Weights of a small contrastive audio-text model.
Model: log mel input, encoder norm groupnorm, encoder activation silu, encoder depths [2, 5, 2], text encoder width 256, text encoder norm layernorm, text encoder activation gelu.
Rows from block 2 of the audio encoder of a small contrastive audio-text model, named by matrix and row number. Rows with one number belong to one channel. Each number is 200 + 30 x the weight over its row's rms, rounded and kept within 0 to 999. All counts start at 0.
After each channel's rows are labels from the 100 clips, of 14848, where the channel reaches its highest value: "strongest on" is what is common among them; "band" is the frequency band that holds the peak. Only what is clearly more common there than usual is listed. The data: struck, bounced, scraped and rolled objects made by modal synthesis.
# convs0: expand pointwise conv (encoder.blocks.2.convs.0.weight, 128x32x1x1, standardized in use), inputs 0-31
# convs1: depthwise 5x5 conv, stride 2 (encoder.blocks.2.convs.1.weight, 128x1x5x5), a 5x5 kernel
# convs2: project pointwise conv (encoder.blocks.2.convs.2.weight, 56x128x1x1, standardized in use, transposed), outputs 0-55

convs0.99,244,191,215,180,234,190,166,187,165,133,202,195,273,153,222,226,251,181,230,203,187,213,209,162,202,200,230,173,192,197,186,162
convs1.99,199,225,246,244,243,225,247,237,243,247,210,222,208,184,181,242,231,195,182,202,252,220,183,191,207
convs2.99,212,217,149,180,191,223,252,179,232,219,238,228,207,203,186,179,115,226,191,172,159,185,190,169,205,177,216,179,191,217,201,180,161,176,185,217,203,228,202,198,229,217,167,260,137,251,177,231,235,215,191,265,204,209,241,220
strongest on: one hit; membrane
band: 250 to 500 Hz

convs0.7,191,147,197,183,226,212,228,89,221,193,185,178,172,187,178,222,181,201,261,227,223,217,178,193,172,186,208,198,191,220,189,226
convs1.7,228,161,172,201,206,209,158,191,192,204,157,179,161,156,202,152,143,148,151,200,212,184,203,224,205
convs2.7,161,171,206,149,199,122,242,198,198,203,182,176,143,226,259,194,243,190,171,229,164,185,205,160,216,177,237,224,204,245,224,202,181,223,218,156,193,165,220,173,234,212,238,192,215,246,194,177,209,209,213,237,166,204,170,156
strongest on: reverberation; text has "room"; text has "reverberant"; quiet level
band: 4000 to 8000 Hz

convs0.79,213,202,129,175,251,206,196,183,260,226,230,222,207,192,189,233,228,177,176,204,183,207,167,207,185,135,213,207,198,260,173,176
convs1.79,219,203,207,202,209,210,185,189,188,207,154,137,142,150,182,171,151,157,185,203,212,234,236,235,198
convs2.79,194,183,228,174,183,173,220,156,232,196,185,165,151,222,209,214,230,142,179,183,228,183,201,159,200,236,198,239,249,204,184,185,210,240,203,127,225,170,234,200,253,141,237,138,165,210,232,206,197,186,229,213,211,234,203,202
strongest on: steel-like damping; mains hum
band: 500 to 1000 Hz

convs0.89,204,172,193,147,272,234,191,161,230,170,211,172,179,197,158,205,214,215,116,170,191,215,215,225,216,224,229,220,214,210,179,191
convs1.89,198,234,248,202,199,205,225,246,207,199,217,250,223,142,218,229,258,207,171,199,204,243,170,162,205
convs2.89,211,225,193,193,144,155,214,235,178,188,220,208,209,191,184,237,214,157,216,188,197,199,234,200,279,207,161,156,189,242,166,183,213,169,206,205,161,126,197,217,225,214,188,183,270,190,221,207,197,229,139,143,209,208,201,213
strongest on: rubber-like damping; one hit
band: 500 to 1000 Hz; 250 to 500 Hz

convs0.122,169,204,148,182,155,208,198,178,220,175,205,218,231,191,126,204,269,204,212,228,215,207,260,240,177,189,210,203,198,189,247,190
convs1.122,189,214,174,177,219,230,234,189,242,196,265,225,233,246,185,264,241,226,206,209,201,187,164,182,199
convs2.122,170,218,186,224,216,173,155,203,189,228,170,219,190,203,213,221,212,219,239,190,158,155,159,228,217,219,166,186,228,187,303,208,187,275,164,240,217,205,234,171,244,151,193,187,190,217,194,167,211,190,165,201,180,178,221,224
strongest on: action: one hit; pink noise; white noise
band: 4000 to 8000 Hz

convs0.13,210,221,263,213,167,195,176,223,187,228,256,193,259,193,205,198,202,186,203,126,150,217,233,175,173,167,198,193,202,155,199,200
convs1.13,170,149,144,195,181,193,182,190,213,221,238,193,188,213,243,169,156,136,216,220,190,167,159,202,193
convs2.13,211,167,241,188,214,178,173,155,245,163,197,214,245,195,174,238,233,218,229,215,232,227,239,216,212,216,230,170,165,221,156,211,238,193,222,218,135,224,229,226,147,158,224,180,195,182,173,157,187,147,228,208,194,196,146,182
strongest on: reverberation; text has "room"; text has "reverberant"; one hit
band: 250 to 500 Hz

convs0.10,202,193,212,224,250,191,151,199,180,159,217,200,199,188,237,245,179,224,193,185,216,198,272,213,225,167,190,226,169,139,255,198
convs1.10,206,197,191,206,207,211,219,235,254,227,190,217,220,217,201,168,154,181,170,205,152,139,151,146,213
convs2.10,165,208,173,107,217,235,188,221,237,185,217,243,204,224,211,172,208,232,220,217,208,188,219,216,197,154,195,181,194,197,139,219,194,203,208,157,227,216,236,203,170,168,254,228,198,179,223,167,201,203,119,235,145,210,193,194
strongest on: membrane; large
band: 250 to 500 Hz; 500 to 1000 Hz

convs0.104,160,215,154,163,153,184,218,176,153,213,211,220,235,210,178,213,203,201,198,214,223,235,255,209,213,217,212,252,208,132,246,185
convs1.104,148,180,188,196,229,218,214,228,233,216,152,167,194,245,232,128,154,206,213,194,169,189,195,188,183
convs2.104,175,212,206,188,255,173,276,235,159,203,231,203,236,186,207,215,218,176,134,182,229,190,192,177,200,252,229,185,207,206,236,233,159,157,179,216,178,194,141,191,205,215,214,273,179,243,200,224,188,184,168,175,186,170,173,197
strongest on: quiet level
band: 250 to 500 Hz

convs0.8,151,216,194,258,193,201,209,204,166,203,215,207,182,152,202,207,162,168,152,261,203,248,163,247,223,214,241,192,168,188,179,195
convs1.8,238,232,198,197,213,247,217,224,197,197,233,259,208,221,203,261,256,221,194,192,218,221,190,158,161
convs2.8,188,224,156,206,213,177,234,169,214,200,195,168,167,247,194,224,190,180,197,180,217,271,218,196,99,168,166,231,193,206,234,226,232,185,237,225,233,222,183,193,160,162,252,218,166,191,178,218,187,214,250,202,224,232,183,198
strongest on: steel-like damping; action: scraping
band: 500 to 1000 Hz

convs0.60,197,219,233,166,200,198,140,135,175,211,199,191,152,179,189,221,233,224,156,220,222,197,192,231,231,150,245,184,231,241,209,186
convs1.60,242,261,261,229,244,157,168,158,177,159,196,198,199,181,172,244,214,199,203,187,188,206,196,202,195
convs2.60,173,261,142,152,241,187,185,218,213,196,254,158,203,197,190,225,200,195,171,172,231,224,153,194,197,271,210,209,217,201,251,232,238,174,171,183,189,218,181,259,177,199,173,218,139,184,193,182,226,215,167,197,230,172,181,203
strongest on: large; one hit
band: 250 to 500 Hz

convs0.5,241,195,190,134,200,182,197,230,266,156,183,226,185,223,200,193,238,219,193,158,186,215,156,248,191,171,206,242,237,217,177,182
convs1.5,163,182,206,229,192,185,209,246,232,198,213,252,261,235,208,227,238,250,233,204,225,229,228,216,183
convs2.5,191,175,175,223,203,225,200,186,172,223,205,213,208,161,195,183,179,212,230,224,208,168,159,241,269,228,217,210,208,146,170,229,166,243,219,164,211,155,173,245,168,194,221,190,216,176,180,241,237,252,170,125,235,222,213,175
strongest on: rubber-like damping; one hit
band: 500 to 1000 Hz; 1000 to 2000 Hz

convs0.62,214,203,193,206,211,159,187,233,186,145,208,191,177,156,182,231,243,225,185,182,246,246,194,181,177,249,195,216,183,263,151,231
convs1.62,185,151,131,145,166,187,171,165,170,158,213,225,217,207,190,226,236,228,207,183,208,212,218,198,166
convs2.62,178,189,223,245,188,190,163,187,202,226,239,234,211,190,149,211,185,176,230,209,243,167,263,214,177,177,255,178,143,174,261,152,149,203,214,169,201,227,180,198,216,192,163,246,191,231,240,200,189,231,220,188,182,236,167,210
strongest on: one hit; small
band: 500 to 1000 Hz

convs0.85,260,209,192,185,170,193,188,189,198,257,194,237,216,169,198,203,183,177,151,174,240,234,229,230,184,193,209,219,266,188,167,144
convs1.85,198,197,195,192,177,185,169,202,185,197,164,178,221,216,219,167,220,281,259,231,224,254,232,222,212
convs2.85,217,209,221,113,239,199,206,201,219,192,176,187,143,239,234,199,218,222,171,210,211,202,210,183,235,183,212,189,205,188,217,206,179,267,209,112,204,147,248,174,210,147,186,193,225,166,180,202,229,228,196,231,161,190,175,210
strongest on: membrane; wood-like damping
band: 250 to 500 Hz

convs0.102,159,175,149,211,180,219,187,261,170,215,232,256,187,187,185,211,213,201,139,268,185,192,222,204,199,195,207,257,207,213,215,185
convs1.102,219,208,192,168,184,200,189,172,176,187,165,172,146,168,182,180,168,135,154,186,216,162,152,171,206
convs2.102,187,213,187,177,177,255,226,229,162,179,224,166,181,166,156,178,208,221,144,222,226,164,160,180,206,168,207,218,222,201,176,183,214,182,205,221,193,140,213,177,208,216,226,230,175,219,270,190,175,212,228,246,250,205,276,223
strongest on: steel-like damping; shape: string
band: 250 to 500 Hz

convs0.111,201,175,278,214,185,185,180,181,177,174,182,209,223,206,235,228,184,161,220,143,147,233,179,182,233,225,196,165,183,171,165,232
convs1.111,190,172,234,254,215,178,173,212,236,233,163,188,213,243,233,171,200,242,251,238,183,175,222,221,224
convs2.111,193,174,185,180,143,191,244,154,191,229,194,240,251,195,196,183,190,217,198,225,190,190,174,188,189,188,229,193,188,247,218,209,198,183,184,244,178,227,161,170,183,224,236,197,260,198,234,151,126,254,178,231,242,241,200,160
strongest on: reverberation; text has "reverberant"; one hit
band: 250 to 500 Hz

convs0.22,224,183,246,164,218,239,199,235,199,193,171,202,198,162,163,193,213,174,155,156,183,235,262,197,249,200,165,232,227,159,177,203
convs1.22,174,183,193,213,190,182,173,171,184,190,176,159,175,203,197,155,147,155,149,190,164,135,169,207,203
convs2.22,198,203,165,252,217,230,167,167,183,242,189,192,190,203,184,221,171,196,224,204,217,209,175,238,169,205,201,222,209,152,220,249,220,235,218,208,248,262,156,188,119,181,228,203,146,158,153,190,217,170,250,190,181,196,185,177
strongest on: hard striker; steel-like damping
band: 2000 to 4000 Hz

convs0.66,239,180,210,178,175,201,240,220,198,270,193,215,195,155,237,224,169,202,169,203,178,212,186,229,184,159,211,204,223,193,112,178
convs1.66,169,181,195,203,201,167,151,177,188,193,214,212,229,252,244,182,189,195,213,220,130,137,174,194,177
convs2.66,199,204,260,195,175,157,203,213,194,174,206,190,167,188,239,173,246,164,242,183,189,187,227,200,179,261,168,203,192,219,184,248,227,197,216,141,224,213,152,255,178,120,181,166,173,205,201,216,249,189,228,193,176,204,175,225
strongest on: round plate; medium
band: 500 to 1000 Hz

convs0.3,177,168,202,173,212,189,267,169,223,212,217,200,191,184,178,177,225,183,159,205,132,248,248,206,266,202,194,243,197,195,200,218
convs1.3,206,191,182,196,211,198,156,165,187,208,176,149,144,151,184,155,139,155,186,190,173,195,197,224,216
convs2.3,208,259,215,199,254,174,143,196,218,203,189,203,149,206,210,182,193,195,179,201,191,173,257,225,171,197,248,284,219,218,193,174,210,196,198,165,201,251,257,158,194,187,184,201,138,196,174,186,225,185,239,192,191,170,159,195
strongest on: reverberation; text has "room"; text has "reverberant"; text has "noise"
band: 1000 to 2000 Hz

convs0.59,184,187,132,205,180,169,174,213,228,202,178,263,214,172,159,228,225,190,173,237,210,228,176,188,240,188,244,208,235,210,256,193
convs1.59,172,189,188,157,204,195,222,208,171,190,238,238,254,197,152,244,231,266,200,171,182,181,198,187,168
convs2.59,178,219,210,208,234,156,153,184,226,229,166,222,237,175,223,229,215,224,244,198,171,225,233,219,179,217,253,155,190,201,224,244,219,226,186,201,188,263,208,234,210,148,193,226,189,194,161,195,170,158,141,166,171,186,152,170
strongest on: large; membrane; thin (high-pass)
band: 0 to 250 Hz

convs0.56,200,226,182,228,206,191,238,201,188,163,192,164,231,206,187,171,208,203,214,224,183,149,214,133,210,264,179,235,208,272,201,166
convs1.56,194,168,163,157,189,218,198,189,190,201,243,219,184,189,186,215,157,124,131,156,199,191,189,196,207
convs2.56,214,208,216,201,171,168,152,157,180,229,179,237,208,195,161,256,179,180,205,267,237,203,235,186,206,171,227,227,221,171,234,197,180,192,166,227,172,230,194,159,200,193,157,176,252,235,206,179,204,219,181,136,256,230,158,188
strongest on: steel-like damping; text has "noise"
band: 1000 to 2000 Hz